{
  "model": "self-supervised image encoder",
  "image_size": 48,
  "norm_position": "pre",
  "expert_mlp_ratio": 0.5,
  "patch_size": [8, 8],
  "conv_stem": false,
  "layers": 16,
  "optimizer": "adamw",
  "epochs": 18.9,
  "final_lr_fraction": 0
}
Rows from block 2, named by matrix and row number. Rows with one number belong to one neuron. Each number is 500 + 25 x the weight over its row's rms, rounded and kept within 0 to 999. All counts start at 0. Numbers have three digits each. After the name is the row's rms in percent of the matrix's.
# gate: MLP gate (model.blocks.2.mlp.gate.weight, 336x128), inputs 32-63
# fc1: MLP up (model.blocks.2.mlp.fc1.weight, 336x128), inputs 32-63
# fc2: MLP down (model.blocks.2.mlp.fc2.weight, 128x336, transposed), outputs 32-63
gate.167 108:479491477521476503482477512479483517467494509531514480466460445428504497481488476518485500490456
gate.168 103:474462496488517447497516476505544496443519472524507545481507464545501523488556468478476513514523
gate.169 085:512505501534509539478489471493542507526492484495508543491552500544481506470504522497551539496464
gate.170 110:541533515513508438510516503507477475481493512487470517528494508476517488523496514495470515484514
gate.171 052:500488520506525474528582523528513485486547490500462529516483507473549509504512481471534518531530
gate.172 089:516561480489502501511542492509512516504529494481489481505484486474495539474524475485470467504517
gate.173 066:515533496562528492551506503513483508487530525448531513479535463485497492492478507493474472502508
gate.174 115:483504506445478490444473517535518456503486495540483473519469494502465478508475524488542521480486
gate.175 100:501514501536527488479527496515528464492528515546487508490500457512502524515509509537487520479529
gate.176 084:477485481516502471498503542514477535521507522508558457516455497516462514504465510514509488538512
gate.177 049:534455478482445491503459500488492486477493522494510504469530459481545486501494462496497511462480
gate.178 083:473468484531512480535490463502463454464528565506484502464515459483536489490479498469476493493484
gate.179 114:520507494485483513525486515500492469451512535527449480459452488489528485542513490514453470478486
gate.180 117:526510494514494478507511470493485468507508555531543488503534468502484517504452526476500521480481
gate.181 131:462444497496500486485506443525493493481533507503530484505467499507489484530477491530509494527536
gate.182 113:549522500473506475515481459499537467531486496477502526476527534508500483493536484458505483463541
gate.183 119:538529499522485504507496485518501450470482486503516468530508515474537518517505548510497559464483
gate.184 068:510483508480511505470505489512468445506484531511521499480500508489524465503492552495477508475489
gate.185 056:491472521463505494498515499506527488496496499552526491491506520494492476504483529500551528492526
gate.186 120:449479522537505508471521520505476504470515489477505518460472478545513494520478476514474496512478
gate.187 088:488464498455509507485465443497523495465487478549465511491512449468476499458549467505509516506500
gate.188 054:520501523475542515504526478470540494495497482512480475514509531498483479518511478509538499497549
gate.189 088:505523489505494504549506515510538486487502556517505496458470478496473483489545529495465507484477
gate.190 088:498486494534524457474566496558497485488497493517503534491527528543490524511513518538535541518530
gate.191 116:455512488510493509449484499522539518506515456494514501536494488520459500486484515535508512478502
gate.192 089:498528506479505499503512462520530527518505467518530513514537515502490523519481550495512526455529
gate.193 087:500545502501511507493489505503500536504544476465503510524535467503493493513476511475507480488510
gate.194 072:520512499465503463480498489501492523535511486496559500507527527501458485524507511469531489520566
gate.195 115:509485491480476502450477527488520487491469458517508516508550459547477523451497478493485525464501
gate.196 055:513506496487479486486504506543515456498515494530542491557526523480479508532537488475509552534517
gate.197 120:482532496480494444468530521498531489517509486490494515498530477544441512494461501509486467499529
gate.198 038:476476512498482498474531485500506515522487510531498462479507504473518497471481481505514459468507
gate.199 049:476516505470481544515526461509518512521514515535490459477443464509496494467483491506512495479490
gate.200 062:493490490503498458498550499539461512505498500507501502525481490511552488495463504576518525488536
gate.201 094:494494499525495484525515450497528513499518495471491512483502469498511506472509479490525500535509
gate.202 123:538545488489455484481498548506500502531493465456508482550522509503450493487492516520492535528480
gate.203 098:510493499533484477484494494500484446461528522531499480496469494509494564498492486504440515509474
gate.204 108:535520485520512508536483498510454491471519520495524475537504495438536479514524494474467515493492
gate.205 124:438468480479518530488523478494484542481543475491510482489466461494473466492487449536503464528527
gate.206 087:510460495492499456472520487515522516496493474550533497527504472513487500459534502546514537504542
gate.207 115:508503487513474481530500473494476480465524510477517475553472506479499495509492520473508511500524
gate.208 067:541550519464509524504527549538527536510484426514521487580487527499494497484521540498516493504528
gate.209 106:531514512535498507533488505469482460457473523530490484490510472484538505496484538524496491512474
gate.210 112:499501507465481539480461505496535465475498527545525463501478482497463482506492504510476489482467
gate.211 105:528487509459459483485475480503517494520491518517521493469470509498476497470525476471538485525526
gate.212 127:544545507456496483480513513502477472503486482504497479514508521496502487522518518473484477462511
gate.213 098:474470469499464449479498516483488522470500474497482544543564484546488498473466469499473498474516
gate.214 117:510502481510464461465463502498482468481505494510494473499485501514482588493476489468464497497511
gate.215 118:503525480514448546470442532434513479483492478491472466517481496476488498496490502501472489473469
gate.216 105:457529503541497527549503441482486497494561550483499477462469458480507484498482486497482488534488
gate.217 110:486436493500503481499519537485446486467506511511474504480481476494557516473509432467500494504522
gate.218 110:460483481499517462467519460545465494499509503513511512432509468527489502487453495511518481511489
gate.219 109:528506495484500472478494519522545490512484488539463478505455506499527479478536501538531515503507
gate.220 115:443504513500539530528529478515515515488533513488501512446499486510482493501509498503475481526493
fc1.167 107:508472505432481497492526464525530455499493523538494565458543511536472506527528485474523546478496
fc1.168 095:497429498504474484484479453491532499475505477510532519518454516488515467498553476484489522495509
fc1.169 086:521502501530516524505538482542537480500527525517492515529549518489478500510486509503516560501474
fc1.170 110:540519499491488460505475498516483495485481500484470513539488497467513485500491501513492524481516
fc1.171 048:519493462448512476542536535519495508478528529516501461502503496481538547491512509508528498523549
fc1.172 087:498484501559518489507476499486511507463487519481507529509490523531548485524500511482471500479517
fc1.173 052:478492481522521537532470476526500501502530514484503510517506490467520486499482517471510417519529
fc1.174 100:525477487533545512514533530477495587538492445475523512528511512474523497476510470516509493519542
fc1.175 120:503480540498491515519424475495479503502477492468491503509519545516505479482509531482523514515482
fc1.176 078:523489481497501476465521533525500538512494522521549465531511495515484507498455492539525496517524
fc1.177 041:503537461532489491523529484494455499521468511493460474484505530481465506478483526507490516521547
fc1.178 066:521485497524505489462471507517495514479498473519543474532494492495521497492514502538447501465522
fc1.179 120:501482499549517523506516466490510511546482479486526493549534549500499496480517520505530537516497
fc1.180 116:519511491502475515475449481502514481534470533504496485500530504493471483487446532502496525467464
fc1.181 125:447473499538495506495524502487514513439536506518504565458492448511456443491519482450477505511467
fc1.182 113:455500494522506556513495537503476531480516489480513491505520478529513506524474505527486506516446
fc1.183 113:538532485478475506480483523507498468472474453535546502523494479465513505501487521493512510446498
fc1.184 065:511505529518546547546463451462487540493506473494481476493478521478528494484524499510487491505547
fc1.185 051:480488466488491503469484498486518480531451502494479479513530505512497554483512469537516516508489
fc1.186 124:477539501493530500481535508522528517471532481506533527500498462511421482506508501499516463540529
fc1.187 095:467501511492523492497494508505516511461509455476471524544526479478513471535497491487486520489520
fc1.188 049:504539483503531523546534501490519534525512505496490472499458483507482478467523519506490557514496
fc1.189 080:515501486523484504538516510504518487492505556518516493487471492475482480497552521479460522493473
fc1.190 093:497493524478494540549441484483518529518489498487480463512474481481518511495495504498483455489477
fc1.191 107:539544476491487461465505513530545502526483462484513530530524534517468514506510505519485528498500
fc1.192 091:514499518517502522470459536501492473451475484503497458491459469493510471504512510493459511472466
fc1.193 089:481468512489501496502480538503514485506472530529498487536474510500514502498483499528553484488506
fc1.194 064:526512500529480498534475524474454459442499512507509491509505499470505515477515490467476509533465
fc1.195 104:483513452545507515502502505494529550553492487476498482514486497542504521444523479537489528486479
fc1.196 058:478493515508539486491469491502502501494492509529478539461497468516540468503512482477535543485481
fc1.197 118:468515459513499535487528477514499506497561492489493496537512450527499491475491487481495505515486
fc1.198 040:532512517516498485493466498544520493535509521476508493535485503484486512493515498542499470504488
fc1.199 048:483495494496496487490504527507486515483519486488541522506501538492480516552444518521488498488493
fc1.200 060:546497480486473434515456473534491477511488495503511515490524500497508490508498500531534518495540
fc1.201 078:496519510433520525505540537515494505508534532529504447523491472468445502513484519481524462511500
fc1.202 118:458519473523477496480505495520530506503520494478509548508523511529500521503472501517520505505519
fc1.203 100:509494524524505500482483483465510477527484496505496482509514530520474532469493536497500522517516
fc1.204 097:500513495456470532448493508484541495551461452523533477502497499489438500469504479527532519539489
fc1.205 136:568474512438487483506474491492478505554458486501512495532533542459557521503516478462513489481538
fc1.206 081:465480540493503521516491476483517499488501476463550507492511527516492445555509487472511502460537
fc1.207 108:494488506555517486459497528522500512529457491501472535483527534554495475462548512531466540501479
fc1.208 068:460432500530486501485464468444478457484516541487493525424528494489505456519471467480493513496478
fc1.209 119:527548486553509494545520487484495461482509546518469476461478459472503520491484526527475512516478
fc1.210 104:458472500471508502509505452537500457480519553556503507485493506473520511528465501515534510497505
fc1.211 101:493470490467512524501509445496536466456526477544489506501519464526506496503536471516537525532476
fc1.212 126:478478522508498468496471504482504523469508500496509519480521474528487509474457507523483462508513
fc1.213 084:520546480500520513509496520522506526555483458479518483535490499540497486464525517505491489509501
fc1.214 134:526515547504486477475513491463514458485515521531467507501483497533489533512486519464458498488509
fc1.215 112:501516520507544483491534546537466502507491481487473488518507519502533454501454493498486496499463
fc1.216 109:525481497456486461486469564496475468490473513520464528528536502499507500508495513494514488472481
fc1.217 101:521539501541508497458547501522552500536515506525522507499517524505465511533489528540472517485462
fc1.218 102:545526452471514456504532533541499525495497486495521527511503512529538557505486497514509487480560
fc1.219 121:487475494516466490506473457472499470496527530515475450511464477473514489501509519538531533546502
fc1.220 115:430475496496503527492506438480532522507542478505516517465511475500471488460520453475526462513530
fc2.167 105:472526466539465523519483538503481560487509473436493479545478485501469522481431521535494496525497
fc2.168 099:518535531535484504525521537502468480517494545501528465528462529486528524508467506492482492460486
fc2.169 093:474546523501507500455495494497543469508493521547530536481476484487511467490487520499496478478517
fc2.170 112:508469494484500565500514472476470499551496428422503477513483499492478514480529483477504513484519
fc2.171 060:516471504482510448487429500525502491486499463512522497479514524466544531489515506460495518469503
fc2.172 090:500494530522518474522546454509551518509504514523508493502488496498516539512510523485526532520523
fc2.173 066:526502489527501585526501500488503486477492506475506500544460486481487478498434507506517480478440
fc2.174 109:504504509516506516527480504523525513461491532535466494491488503472482512531492531482496480521483
fc2.175 104:508483613531474474511549488478516482507482486495501446492489519530495463513505539504474531473500
fc2.176 085:530470522504509497512502465456487493527495471439523445482499481524494494520568490513464460483503
fc2.177 057:471498474502470564515452502476471488492477516528505510459518478483471492498481469488506511505486
fc2.178 073:474513508475501484468488515495510453557514506494521535481525518538511457486514520459538492484516
fc2.179 116:492526521481495498534508503481502498451499532530459492487523469537487521527525489472477498516495
fc2.180 114:489544497469481520498537477506501491488505482487480539516471505500531451498516529469513467475537
fc2.181 121:523547472509504495478481508508483456523480511530498516560454531445554484539466487468503482454497
fc2.182 112:566534494440502496509491502504520460508475505466471509527520520488483514501492514466533491559516
fc2.183 110:471526460488532505500493523507489493503507521519496551451561508481537535482457426493525456523497
fc2.184 075:544523504509518478507474486510486457491491526528523478475535495491519497511479507547474493489511
fc2.185 068:487531496491517494508500523495499489542494485424523495505496526536505463556529535509527555514488
fc2.186 115:473484511511533495457497476505487496509496537496435524476478502473509470519506482469503499485491
fc2.187 101:491502525536491562505537480484480514523489495492492458501505505526496546451521509497510529486487
fc2.188 062:505492503474503489520485539513482507464438509481509479518502532502460515483489491493493473538506
fc2.189 091:471499490515512548498508454490501527483479473488528542488481484519468457519463499509519509488483
fc2.190 098:493482492491473485551488501547506511534518535546525494476508507495529572520506495510469504512478
fc2.191 111:485466487489516500500486473503473501471493535506504472475464490455519480512499477515546507466506
fc2.192 092:508509497487494495528530509512461501446514513527442527450533506469489496517500478511508523535512
fc2.193 096:505511509496512515497497526516476501461452537551493505468492504509489505456445530480481467466486
fc2.194 077:518525470482491513497546548508470490464485518541477522497528509490485505492485525482493492523483
fc2.195 102:482507458507520507480488465522511477475507532510508522494491510487518484592462472496538520497473
fc2.196 067:478534523475508428474485499482508524532491493531490552499514463484491519496481482513530467502514
fc2.197 115:523489455471518518508460487500490494521489532466450552495490514486492459534488482511542505511490
fc2.198 048:507469503551502510502505542479491525504497464466538496498515424509483532509522505529495490531490
fc2.199 062:458493489516502479512460454518506520510545496475540525498505472565537537531506499482514551470521
fc2.200 064:494520479520473550458475487492538475526465464455514481498518492511450534472477498470519505531504
fc2.201 085:538465501510520498504489486506525531512516535511503517470494514494495520493483496513524477545510
fc2.202 119:531497500493513444466490489496498462500496518531521471501469502487514470507521493485516509479533
fc2.203 102:508503521476467518531593468450493528498467476479498482496492492500509487555518518508480478490490
fc2.204 102:486524521526484507540493516476445501448477532505467517483518458490492518503451485475475480508478
fc2.205 122:453516500503477520528512510496523516483506494463526488463501482538461494502446477509514529531475
fc2.206 088:464501514510485472495498502510510476517470499537529490515514500520533543447550458497504513515459
fc2.207 109:522508517459500488546516517507504513518478506447465486523451500511527512539488509467531537470484
fc2.208 076:513480492516474470528501527536465488475538519482466531473528485531480525516428478448501502521519
fc2.209 114:438480507498488526484504488503498505484500467507556465501474506506473475504493446509500498498532
fc2.210 106:510494520481527463430498561489525476510470478521487528502509508557492490494536503490526528497503
fc2.211 108:511475517465515456504498546495516501528512525486502515517465498465501456504472498480489454488530
fc2.212 119:515521515512483518465527517478498474540466487424490455495506497550460489470516514532515506460490
fc2.213 094:456522503519525483478484484518538470458529513534467531468502527528494464534499472503514492492512
fc2.214 119:496486473484441520523580508435524571530443478467468514510523474502497508473514486495525488497498
fc2.215 108:492520501522512532492457516527527456500570529518509501532498525508512504500515482487488497509514
fc2.216 108:489503511472495528527511460487538513504488467457523517501487521520496518495467501533512526490528
fc2.217 105:499505467492503516511465514494485506476527502568482506507510457501498483483479470446520444522524
fc2.218 098:484527518476491487473460502506511492505494488473476529469512504518457481512471543495510500495472
fc2.219 119:488493494467495543474509513500482476526494477451488554564545533530501476543481507484518501502490
fc2.220 115:521516476489497528526497486496461488542500493468440469570527521485501537485529490500503494512477